config = dict(
    image_size=24,
    crop_scale_min=0.8,
    rotation_deg=10,
    targets=['first digit'],
    mlp_ratio=2,
    width=192,
    label_smoothing=0.1,
    steps=24800,
    warmup_steps=490,
)
Rows from block 12 of a small image classifier, named by matrix and row number. Rows with one number belong to one neuron. Each number is 500 + 50 x the weight over its row's rms, rounded and kept within 0 to 999. All counts start at 0. Numbers have three digits each.
After each neuron's rows are labels from the 100 images, of 14848, where the neuron reaches its largest size: "strongest on" is what is common among them; "place" is the part of the image that holds the peak. Only what is clearly more common there than usual is listed. The data: numbers of one to four digits printed on busy colour backdrops.
# gate: MLP gate (model.blocks.12.mlp.gate.weight, 384x192), inputs 0-95
# fc1: MLP up (model.blocks.12.mlp.fc1.weight, 384x192), inputs 0-95
# fc2: MLP down (model.blocks.12.mlp.fc2.weight, 192x384, transposed), outputs 0-95

gate.114:443538573489403486484498652456455455548431428567530442547521454527460461485507499532540496529546536529591441515572476451509491399498483484476523532461466497488507518449571595578566553518402569474385532488484459539535469584420457456395470521447474538443596523503504471532518480497558434495
fc1.114:481394477390581450550519461476444479509465530521453566501511457489613542427491559506439469491382466485548510536468538529487504501518428467528406537403535553490433570596472355493512452532498430564509455521553587560542489398481454554548452470485451485468457544463476578412455643488506522531
fc2.114:536541480447483456452474507571486473527614473419451510518506564484472511449475571417439498635521510493436367530538499546465530568539563548499515488493443486534560490388546528429375493504521543548551482582475517549503570571489448484550415477535497476518603431511532479559482464490512506500
strongest on: the digit 5; first digit: 5; first digit: 6; last digit: 5
place: centre

gate.290:496524597488461448521478517595464458499499514509517585551482480472485468487492473452407525506522395473472398491397504576469495447500628556506550488520470541478564530514527515461494494491584476483493508504486450539559593449556499540506539463461565545522472553562484449448474592433526518492
fc1.290:523515538452509510427367547508547497541538522510448515434488428554510334515528481638500484348458455628524507503408568476515529536475547501521400526570513519532520483476438528629492553457540582450550505509486490478533507468439519560485539495551491469462503432553489501523560506530529472522
fc2.290:510551520494542363517501474565503614480477535485570551503561514474534517525529532449464487548543530498494396593525525412512546421508432505560477529439473494502525554459417509445516501459451548408474553471486417475454471589470599453598603424451512607540486561579550476465471580432482476517
strongest on: the digit 5; first digit: 5; last digit: 5
place: top centre; middle left

gate.383:509477526490521544427414475461560589581597542472565460406488513448440563460456519472507541472514432563561480538508532467505530518483509514405463574501551498479433560465424509433506488487471600483435531419470597430555565513436539424430489485534486496541449467656513523492510533531530506443
fc1.383:551508543535458494359481478506514562532473583493434425484499512465519531492498487471442560490540436574580485531515560527456483436510480513585527389520514558459507569619517567460572452484457446559457489549488548424503435387545513417530506478494593509376424502495411536510531464472571538421
fc2.383:498454410487497528507537548535489489470476431487446479570547521527555414478483466506539494560408540463502509460436479533613526539436428458387512557541489511482520467491512511377461511570603482524513459467472519501409487547501472404538488571527457535566467513447503513454528544600483432590
strongest on: length: two; the digit 4; first digit: 4
place: middle left

gate.7:473456424535501461443492512555589433601542525446572498486555450534438424443457454576454434634418425508471513506523462428583540502577438470574478493496479542457546482454546527515460477484489499580454536472402465519535440438483559510514471582480603450373473445592509544510533404567517544456
fc1.7:528472533557561473506557481520526519587515476432533469513535459371501473595569458521455516540477479531447478458513446544455505486523520484412486458513476476448584531462577579530519438536468521526519432584492478495474532438419536477571462517406591472495584560444513499506576491515610519436
fc2.7:493552558380440457482446549507413496593541486624423549471467448444450535460516567563542507524593463424538430489438472480511617541451432508546494561487546573528466486511522533556535472419457427462433557479512473530561430494445555533548526505566567495554489429566611463512499499485424519610
strongest on: length: two; first digit: 8; first digit: 1
place: centre

gate.34:465439519481567470506433514506527427438487601510471572447490515474494501533490577522421499510597411477527569544545536489551438460472483512426527515512559563502521449478574576484537454541487509540581508533544427458456406418507454468547481475613419465518538463489511477529530437464519455494
fc1.34:541381512508615458470535375558546571498548462546498462519505540426453526495472487563438526430538483481533412515430470519526482494481486489470446580531470500559527509601398503443487591479586470427431533547400483510432519644447523521473539450500485423472524497447421482544465491549581458523
fc2.34:522555496576478496475570434495457528499425527501501560481476472518518513478458505456555606513450575556430549502477590550590571527482459489546474481448545455455477495503479485618514447523405467484527497546493457538468515475529481538536477581498541527512470434486533549523544624385343494483
strongest on: the digit 3; first digit: 3; last digit: 3; length: one
place: middle left

gate.159:505471538564475494429540502566554492453507544518488499577603412536392429480467479450376470468409487438618371442535432492491446483524584624495471526486473437544539535456589478525489580461508508406491430503505443466583500429459453530524502487589532564454544440522544491479480561507364508536
fc1.159:501441404499572431480518545546479396500589435501477497543533521423424526513520515479453569593457530504463470456532586551584494495497532522483619517527542501511518453435568513559519545483576431498534408474511460452489364572557528404482467524544488507435447532462473494507503483442488517486
fc2.159:474541336492482608478433460569618518387453622504492454480405464532566523549566594469479431485542481574453402492462474540531469508492450497546528522469578503476551488456457490508471520508422478576539523479434461514524531487390448550537477540515496525537482463517565455536528533506567459478
strongest on: the digit 9; first digit: 9
place: bottom centre

gate.357:397567450543544520531380565436476480512449474518525481548545504420504517541469484464505489488557428420506423495499529482594504511482399507488520519428477508571502470548491451523520521432499511540501509442458475542444448559489585527455590501447566449522423496472495526430509503534454541451
fc1.357:460385529515509437495521533533438564515466533546459451570506443561493510523579546539432509420557420540436482495504444544461511500514538534508400478464466486449515544418572470495528461617440491451517473532506556473556434419439493368438483493498515486532498629458516470521562487490504449425
fc2.357:456572500431419503478574467422439523497425453446497544569498480459492548489550492530442474491549587566462502523540528550493425564498510441516509461602527489482505547471498454457541555507506424512401479499549458528490490524504570524576507489478526430450412550559433531510472513488475577540
strongest on: first digit: 9
place: centre

gate.6:608497409521533547492444571426505496571450528463464519476518433515525440428508502466487548522415462528476503551374498536481494475535455555471636489508420467481409550467437465498485483568457422457457539487515435429505529421504490479538509466473401493592585480566448583533532459540437596484
fc1.6:480571507572567523574493498508476496445392527449413574459560525437530502482524475532537538534582405526562583581519518507483487541500466534448436491480506602471387470525384491509575430514461519460441527573558552486487461463573511590483489416568523490421450550536603522461519482477520430518
fc2.6:468573596510444423529478432484560447630612492536476487570594458526531490467426579546504497485465518608508548531488530520391471496320549451516511515448591433528549549470549555504472518390462538554499522489489469490532497439545543481483555547485476452532476573516455477543393580535446531385
strongest on: length: two; the digit 2; first digit: 2; first digit: 4
place: middle left; top centre

gate.254:503456541615480547517556449458608465381504607421493521467427455566544485495477590498574460447497463580460568553488476450534496368506533472488443456513501442501583577440370418567486480455545497457606557459468500463476457511548500532593511521564461455456469564520520423481569600521466482469
fc1.254:614514475535521525503516592470528521640465530510526447575545548521506472447510522534552594482540600456549553485541453454442512502523415446560539508508518458499457522451463511524463420567454541448553515462442552419503487486609470488433573423495487473462451486478497456462371566494458526455
fc2.254:469524504554524456482477400430499520408555452530446512448569502549434406475536499501482406489476504574487428407542513505511626516457529389518508540478459443528527468514569451511480614490651523434599479479596485488560467457412495530502488476532513464449465532478471495593592451469513522525
strongest on: length: two
place: top left

gate.128:512532514647475448499479551509497569471459474545379525464401391534567437402415531489457467524532428490488458549505542480448389553507444414513523478441579453566618488504507553538491494502526456438491470467542474523538498455530413458512442555498554533527504511491495509472538493523452548559
fc1.128:494498453450490473414505515449499552547560503500543415534432442535506455525453516498487484568482627478464478359512485446557556559565516448431483551494494399411561554427398493517372499474550503504503499481431494544506573510465525615489540584528489498545457558532514502491473535524546501425
fc2.128:537470476504465484441498559525500465477498517464550545474472426539456527518513557398524450460492457518565530567459423513509415492434552477526553461499696447567521578494498520501511645518604459467554506487469456476498491452588488519463481496494512490468526487479452471521457531581537625455
strongest on: the digit 3; first digit: 3; length: two; last digit: 3
place: centre

gate.101:576540424601511555542486487511478492481496479441512489481464493424547469519442488450543641497458542460460592528426530393486478552542528448439399518478521451454460458442618570518511513559539509498436457454478502505423456392506573499475532587501490458502366489531401547576533476456508538437
fc1.101:460503514558521569494514476453519580534530388369525572406547528578519509512564455538464491551466555519491456495528516460527504424490512511400448473550457565536501518514512468487395393456485425423521449630432542507528587556540565545540526466510555469571496551526473495592420516627460428394
fc2.101:504555528488573484493466507492451441433530514480464499433481511468476423470486538429581482578538545527474520400645464482422522514501478556598464513529598429459499505499499520452497613470493502522486480391540551556503611432453473556552588511527462522462560468545619466462499436460417478526
strongest on: the digit 9; first digit: 9
place: middle left

gate.372:532568419499529459514470497541361469493492482538593433541521504530473497487630520393426529518409507498463486461426496473427488454444498484513583579520405508542524556552384556540518431510512547476571487520464510512503526488481535540501495547507502457472510509542456503505523538477510481515
fc1.372:507479497503424552518539472508501458578494396516592453451537552462489461540541504498559471484566453444518524409499509468479557593450499524480506452440434472551505590477470555492561500424468513426491484494577570458391480440528493487519477537385615477439462496470502600517444453520517520520
fc2.372:561431408514465535451597514584500542456463572426497505407535600581622488539535413491413529541490434496561475443540438510466545551530463513548441498498463502469528475481572475557463466550445409539497563570546562477503513585409478419670475580457488493483533467580476437468532506536486498450
strongest on: the digit 9; first digit: 9
place: middle left

gate.183:558558530506542481522486531561493504442486523513492500535492566444363508504412523473537500600613429481535535482505568540498594522513549551437452583454472576460430512522541413407497478532521514568551471506446524460630565471522539500481477424444438511457431513576586452443533516481492519509
fc1.183:521628569487467543440422535549482511512519541502509571434468460437560445479506514532486549518557548574487483485566513557470502569460486541446462661485521521436485510509551507411511460597517564473506483523592488525488562480468499499442556499447475586493485489509502467487461550505416561562
fc2.183:507458449555445463527647527468533486502428568551562507601473462609491451475482472528534499521425524464513402428504513568522576478498494423483525351509529513552518463507411542634493473462540486477478512491528547493454469553452523477557472526588520556510489453512484544520502523516518544456
strongest on: first digit: 7
place: middle left

gate.253:470541550513484544543514454553479546470471452491454496570501501482494396557597481441445502531502409539486494608454400459549370521501475483483391474424419563506509597514520501479462445446584510425491515553405453596503593475514560555567418459606467450540451525531563524523534541497487451541
fc1.253:468455458586609514411492566524510600486470483477523548521476524480575566474480534396524513503473545389422530402525540515439487463497450553429421462608523413498519494458545478551460519491462532507597467518411493460559495551443521527484434499517520486483554472474523497460554546404524592468
fc2.253:478467521457472434530494429404485444468526533622555446490473410564509540545559517527552475467520403497510524546586525465536495444435536565567573550489583517514443489517418522404459518477523502560509544559546464593547469372520480452463494513487458442515491523500490508438611593571493498554
strongest on: the digit 4; length: two; first digit: 4
place: centre; middle left

gate.319:411429519532537465522502379511592489455550537488474466436518461626457465539526528462533445454468545563557596532481480459488539445555498520527571514508408562548507480443469514481568435483448552438536490484564580497525412551589498605510369418517517554558600513510519468574457495502530503466
fc1.319:424503477489538550529564388560515432496559471465577503565524478543458429521488494469563534463518507486461479429503506501388495484465424534446509454462465571494483488510501511469453496591482490495518434435389547535394488439493461465482474607467446600523519456521543473492467438478409560350
fc2.319:513540485503558454428528547445496564459508549596525501506578506460498459494512554454474363437474361376502489457535415443432512595539551387463479530487554458485577533492526428565461520492430458509473540479523453473569506482518498537461519565496481460551546627471500442536519487593538468576
strongest on: first digit: 7
place: centre

gate.65:602437535494492448423621558530514451389436559446655472513562507484501486542488542564507484467417461445519538545513528544538514475451481405507440502575470467531496418499470526633454460516517471513508479460476469552438492477478507561608473499525509453598540504516428516569430462575514497529
fc1.65:439536522538494552511509498438527519511534482493556444438392441524545499536521470534502514506544525498519533550466470432581477431552520499510541559532509542548561554511491468490410510462486556407562538453508513439517477574541516446417506455479496483446422441474479439490397471464486512500
fc2.65:524503507510492514493539470452494490483515442486464555471518412522540575560471523500592452480440484514569548476581495505605547459550527388429514490505514494583535373466486518502529525519583410474493472507454490512445472544485410509504585466587583490442535563499478534598543459432373504539
strongest on: length: two; the digit 3; first digit: 3; first digit: 2
place: middle left

gate.11:465485420599585521474495503600498513598429467540372528513490490492586441521511457427436557536417534465537561500454504465432552526508399518573466451436419450566535491519450438492469472489520547567573567411495534486527659468511480495432498540489427404533537486572477523523485499460426565500
fc1.11:455576616539551501466421457458560526534558534610445449471550548445561542475492577384441453472575419521556557507485545568503468521536526484489448521542487536480488510403482538451462479498485505466528572524458583512478489415451448436492509602470559514451556506502581492486425579506415471505
fc2.11:485461441433501544469378500486592518540473408422495538481450489524540432557544423514624505446447479551520500445517549487520532477477480417481467497520509558541515534528524534543504608392586529561511565505443507485533509566515557605508399463467472552529606420535455428398543544463467521459
strongest on: the digit 4; first digit: 4; first digit: 0
place: middle left

gate.375:476402434442547532456475500540590522473524481617516525452569530578456489437426425484444572443436480464517571525503460440590559568565431499472474459448539524515489513465363512536477471471450529534543451449423443510454561504560501485590497556573533536478477514520578489585536463487459497532
fc1.375:567555440519435501543551558497498545514483539491439434517361476486379531567457495512544520470538461484531484421456601464529408447524624553588584457547522471512598560478559517439511454554468481487652469437573467507504505586544458447441430515495498566551500546481540457508519515530483503487
fc2.375:491469410444497487579511454533542492473489500563556573517468495462564520607436495597442597542573429519412416508543473535541528453550458426520493525448467447492553459474463542473413471417495497494405502481418608497483473457555493547428527531559392515527421556501580515518483557412545471576
strongest on: the digit 5; first digit: 5; last digit: 5; length: one
place: middle right

gate.169:524549512498496501467551419462554629424501529481592563492533526421436558540506497538556448374557464462473541472508485443528500469493491663548520440467440467592508450520537587558505490491420512481509406555557528459471552414480435530486425610585609494476508474493521522510514536491490421475
fc1.169:490495494560476422426515511510534490516596464503467549528546537517492515507479459643510626498537488433472532473425621495541415444510443565453523564399405444534514436517400587517526558507548570532595486439505491541455497550511465544545500535459445550574455454462483483523477437458508433381
fc2.169:469591621405443532573497493529466478503494499538550499512467488595488545515487556413541483466475557473470450494597422450521575496436463504457541441441566536531502499470543465548527584461502516545344467460526443474394632464475526435509454461450463490505497429439557526529536570492525516517
strongest on: the digit 4; the digit 1; length: three; first digit: 4
place: top centre

gate.153:495570485441654465487463544489550526471557459495498532476519451554529604579502521467602482444494527435449470501423408462501480509525396460467536549539515423470436451601427465614495486501442561502511530587398454496491487602581539593500482502515549460521458580476455546558493490426541534525
fc1.153:481443499399586500529398514510556446561453499514506487513497517530471460391458633624440514517428495513458501494516487535591473510437538529518573481565566524523502520474495456475586432609507492434533494502562500528513556446448518353548464416489556511477462593574538470421499520470563481543
fc2.153:530572458561532510463355476496453460479468521486535538523597454478561546458498567396458516497524466589439529486361425502486519518497560516641455510433488490455495464465553482576537484562455493525435498470450489476360508523451508539615523532538486444503404556469381518504571531449546523494
strongest on: length: four; the digit 9; the digit 4; first digit: 9
place: middle left

gate.44:499535483492528579501435504501492534475507517518478528561496462326486534497466507553633508548576525497507441440490530437460514411600486536502565517460543444505502417536513506460487516485480504425539544432588539456395604383523479502497515472504556435462442549598500526364469543573523541539
fc1.44:550469580550496430409519484482438572534462582521501604509531558509512549453434493496490450495429438502564473536515446524433506526520532534533509451524443468546541556456499510512531471521438484486474451489430500513488537532499550505435423561511594516399421510441452546549541573462465481469
fc2.44:472445526442445541402492531503485388536458639466543526578524565577465402489558526478471535573510550474598401587545532500525511573480445462469594546485566545512575463436492441471537508522554537555487533540542465453448501480474495479452538414461401418600463488479413407530472480503517529515
strongest on: length: four; the digit 9; first digit: 9; first digit: 3
place: middle left

gate.337:492447431437503457509602518535614487502526369489493437496476483448523495495471473503485514529470449513538568413465571493491446528554460412484532528514485519499557444455543487500621440445533489488532434497476475506407404497494471546542340529462428513432549522533555509397518491485499421514
fc1.337:494510530441435541479474489419515443530541441552570479428427431585560460557547493523530518540546470477495534529545550441571419495580551505488604486562523491448517520540483460499538377592483557431473478545581522451418538438440478527520540466427532548426463515536505449517526549539433434486
fc2.337:485440514550493478416548542477464435518541557446523503505490517558486487484439466534503438516475564507499557563551513573439519615386495367434500491420562420526515491522447558625478514518485495541555510548468486528459505504526467481439638509589519442519517515511509428487458550516554498513
strongest on: length: two; the digit 5; first digit: 5; first digit: 6
place: centre; top centre

gate.41:490488547423517506555502445537424467498464501523441456491519531519513573517510571536406508505510515540475526471362515443474501476589472546603460491433559496473494473538492448467527461528519493503435426493428509563477483401486480426522511494453404498543540548589546365382524538641589561522
fc1.41:403445484505444520505429514453534440514559471549528486454483465564545462472479449499482478487468469561577533500556505491458541498484488525528463523552495535454444525412578513568417461584547483539491550514422520591561466558592523449559462459530498451520632475529465472518498495423511448495
fc2.41:531468517431457529485515481599550467459462445520463564545537498430495476538430513499553468522597421468478467518533582584596592423509562522431529510496517522495497539496510552497534610447514519573465498464487550476526383396491577557467516443471480528548572438530482462526546443474607512464
strongest on: the digit 5; first digit: 5
place: middle left

gate.1:431502488479488476530580519416496500500547509429541471461498482477495472451558483447425412572495532527455526562505452489521485492462571488534500499477507536477443456525506514454484545520543480463506467566536455492487414545512496484558506466546454492492435552594357531454539517470508517538
fc1.1:551439467515471444559436560536468392455608404514495491451545447530494533484487436500584581437508479521516514533480549574595530533427494461464443557557556433418510411514529510541525585455496479470593436467536524642533492567453531528400449485471504457521518488443561496547379467506599550507
fc2.1:481509532571439600573525534479535460552404467482494601538459409564495513464555521493473483471474442519500541419521637612435503419448489527553464558478470496523566503454509545621567495477534483494453460588539520441480541477502558426535573444470487530396516420496494455479485503431435572526
strongest on: the digit 3; the digit 4; first digit: 4; first digit: 3
place: middle left

gate.57:442438518497445554403514496429557515527574531546521516475466531529444537523514510550577570472422456421522514595543544543476545510610508483535472518529592431491466428472496476527501462538542429614462477577489491565535495527472511524552419486477444502574614442581541471381567511465505457486
fc1.57:563504562467550593459476473571503500523454501412463604540556531459555604495571640480482372439469491521487530507415501440526480566544560555508418478505477480495449420499504553560456435395435545476533471508391539444444548533584459458526456469482500478562504513545511453480570501501555496504
fc2.57:510467445408374500525560362536521456471489544564489503456479499544484432584535412531561502613554566516515479435518564491588448514535498417472575411480582453540493516489454507591555464499461497563527490395489531549600431481412495483413480506522573517488551486493490569518445544531539539456
strongest on: length: four; the digit 5; the digit 3; first digit: 5
place: middle left

gate.105:546511469420488532480421554537469517449473555477520527538573508505541464364516533524521548520464517452427414475479468501539505456512387428520551541570571430537428528623478491424497474498413495421511484487520446507535539420524434551541446486542508601481508479522504512407483510478622496475
fc1.105:468463457510470488438446474479468509599518456505530427499625573603441555547481476528508567482508527459474499566510515453553561487479534473487520386423453610523562448528447564497555439479439514546512486377597473483616506610450494500587478439458469534562582411464472449452531417538511479487
fc2.105:545553561491529415523433517500474478527453461533479472447417452440489521502518552475581532563495544455438548472648446483497533533487467507546509501507566423395490543438447509436547513422519538408574405469551466420563462585490404519485526531512430522543528476424514528526472494505489583510
strongest on: the digit 3; first digit: 3; length: four
place: middle left

gate.304:485552545525426523483559487520496411522434520432524482531511473495538558437581514454469427507489491540553589458468494502549463416533484567494511455467601615506532510561505529543539545556514439472557531530569422480424464521587497515521520457497472435570496521403437509456481450549430533509
fc1.304:479473490547502508553517456459571483470491602591460500528521498635589428457543443521446537516490531515375445488523569454520529475351643492461581503521518498473434528425522492481483475493496543521474535525555496509561565442519560529473538546510541530548509588584454486480428570547529383441
fc2.304:523489509525541563544491526521510409547490448546461491581421490539605526434488521516489567523446478564434498550473508430578526472596524572653432445553438501570555468498475501386395431423536491541489467547588571463493533483560480539479398560444439605496426395391479475520517522506516509588
strongest on: the digit 5; first digit: 5; length: two; last digit: 5
place: middle left; centre

gate.322:458528455493491509457460537627470492451584508534424510555551525526444521586536436483503533547441515553397458425556488565542544438521500579438575511517422498516416564514538520619349484537505523424572521411481430435575489472445419529532489460462527550492493508535473586470486568480471539424
fc1.322:455522493456490536437547523499526509402467574562441450612593478515493462533582416519558482487470467486520446478457522555551563506537481440439515611533441474502472566512506537521369467422540481434452498553516489453609499458460425492476563460583443532497500453503470424492488558543528540430
fc2.322:512518538560580487507426566490445463537461460479604489404469474497564561544513519395582408499408501482503595478558398481455488534411555478443389479446496511530479550434505461503511468483457540571467541452533582524436525456461592442463451415498513563521490515485491468553545470509444377493
strongest on: length: four
place: top left

gate.257:459518489478459565472460500507530513499520530554568435440546424572412480512476430378466373509384464545524532510477461543531449539520515478458505482554491464554434517569554555547427570498565488376564481563498502539488552505470608488591412549433455530531607438585519459498529581497483449435
fc1.257:470528489434470522417511496425454442500496482462415521546566506627537589520592529494515462427547455503529473451486438495476544528445464507567503561519531550512516541451531439530525529420541531505430562492447488467557385546482444520414519508529524521527558626515539472496485484588549452487
fc2.257:488495534503579469440536614531464496590451497530481483522438511426493498549460521446580425496574494456517490563483545598501427477513559459465533565488476469546436337440586570527555542471479550523453412546474432477504476398528471409455596405445476531387438583453501551576576470505507508500
strongest on: length: four
place: middle left

gate.359:522464463566483467556452492450569450508497595493453577462439463475440490610526506482455502523485511494482558513386556493548486438523485438429545437556487463596506544561468510458514522458379627461542520525530485479519468531570551422558495512513458427417586462484437502548570526480492466510
fc1.359:559512553509533469513468558440567500522516521440516571483514456518530424489444512512537460525484623441519434439521527461552590432493471489547519479496518476483566570502525493563517512348468614604530484498511528498442559614470468497542534522504477453464413524503489562471449483539466564491
fc2.359:474513507422506493510488429515560434510512413575536394489522533501467539485493367574430516535426487503465504408529502504496465515599572514495484550466442513546540457456508435533516478434543438575535504487464549455622401441544496544502537513497496590609499526555506489490477538470497495534
strongest on: first digit: 9
place: top right

gate.94:476473426565498541587513493471542555511469515536561468493430496525558498445553529539534526491499486427510543615441454551435443438523501545532443437496356476421439542497468524533489530549530529445458522490548519469477404410479514558463515517514542532430518423524477545490315576458558519503
fc1.94:524487461561498574469630569535487411513512497476466436530536415493459476519499546601450483447511459580492453543557536582527463519556479578406498476433512465486555558581491508512554489525533483465608507498513522437427456416571569458488566502505524500450624455410502464463456533495480603498
fc2.94:570555577517562494504501509474448542394418536429526578529482536483526523501497524483487456533485479474495531495485491474506502491549557509557551514485495517462495404370585448443475476440399537531510547514528498402507518629480504348603459470500435528421431542501561503531577459544558489489
strongest on: first digit: 9
place: bottom centre; top left

gate.267:494598546528445506492536440487486455459502550486505556479466586429572522545515512543517355496563500444606514527492562538454477522512563544541568524579473541516509493485515540441410519541578468478495521575483385466525449449471496440529519582566528474514492478406540480420471585427539528583
fc1.267:530508480546506385533525528515591473512499492512472584534468466523521476467581501515446624493429483478462516462465436495449522508485502449446436514540529470542535587494434406517501496523533549502486502478535501529497537461393487505474484499500493437424527468524454405441528477575492468462
fc2.267:486538544537544380467443474503553508457429549505489534531492471554546460511512501515514517478523543460464540431471479457395519490475470378446457489512580451431542489530607512473547534460496497456491530537540507496420450480543531504474513532536511456502498513549528552525447474448534535598
strongest on: the digit 5; first digit: 5; length: one; last digit: 5
place: top centre; middle left

gate.376:566479454526389433546466404490518528497511497556478493444460500580455453491467467479496519469563520485527546479519573425560376498493515523505550525420533555447472531527460527550524573433417508480461392515574550375483458467451529485533523497568475556467529474383484520547516475418559468498
fc1.376:584471457458530468526549530601423532501430465468483499475448433473550502401449426467375497509401430473484487530548538553439503472538588487543509466477529475544476483513494557546565544483506446416544514524504500555511514489453534548421555494489443571523484539427523451549529506527526593599
fc2.376:492478458459550608471473487462433607504553578485514501559436421427463474478636433528563466566507477549491460516535455563491474454523535491495538544535499490509548361528489452545511508418546500542577483477489553463430398527527469504537466520550478484529616518416521507520533570507578421455
strongest on: the digit 5; first digit: 5; length: four
place: top right

gate.333:526507556492496520456416488541506499515499483600413540623482522410444500459503564470493483508443519527421433526441513485530535525496530442504456523604545537532456477451421480589496524423528502485563543539508449521528511516496544522551437569507437408547404395488527535438486518489529572534
fc1.333:520446406490592601508502470542493504503510465609437471406533564539546490546443508503465499479537464480573415470553537590455493485518539570515497506513466431384530477490443487592389534501475574447493472606548506499422541507423462542528487436469533410579570499515581491495455477496437445460
fc2.333:458488625495421434460550485451494437552504519367529520535469489532504551555489487445517569532516518498471545505478449484580408465467525579459464507535495596549549452463439513459530444448522498498493471457441569510552524585459560509526449441528508546404524487512504551457483454451525522544
strongest on: first digit: 7
place: middle left; bottom centre

gate.108:379514516475464401463495555493396450527527490495527568559448477493495518517571436410412557458461364422471507526474490551466473568488509545475449490563543501598436563488498670446499467495549497530552428499536448486531434528575503539477498475443481505539531360454487514501528435578506441414
fc1.108:538506519584406512574443561466451520431464494562504385429463479560526535459422485444455476562484499588543477492502558473510508487475588548478467523547580493461497417538490500486456500404455490450482482484498447523364500495429551510505551482622471455401581494450568397584517509505445532502
fc2.108:435528397516478518562429423471589487597502513518555529536457529469503452542480505434469534477444444438499465455482548550434452555457509521596561492596470543550533479413469491495459506597458516440445495556535535387597530413620563530418497535516512426624516451397526519453438469508481437457
strongest on: the digit 3; first digit: 3
place: middle left

gate.185:559544538409389464529525515574513506489390538562459441579472497586499463487514507511533483571572484543488472504496515534533501405496449413502538463520497467550469568528508392470487567515515501528514515533458459529483517543455481404446505490536526502491395492511555531536443482541556576521
fc1.185:470516565515570572548535532500420559437424428513456448441529463524540501593572459515524566518484377419399446453602564477471460505466528519500530626520479457498465452538465564619461474489489524576495473402483526467449444572543480466419502510435415483517519620415473508498614475514430589471
fc2.185:473550450491509455514482345518499465581488530505484516473396478516448480455401453451523457360481426523481550447452518647532409523491472441526487548528589572494521550499584521540545569494455454586452561560482554482532494503442489556553583556477494457585500477492431557517478450428543516532
strongest on: the digit 4; first digit: 4; length: one; last digit: 4
place: middle left; top left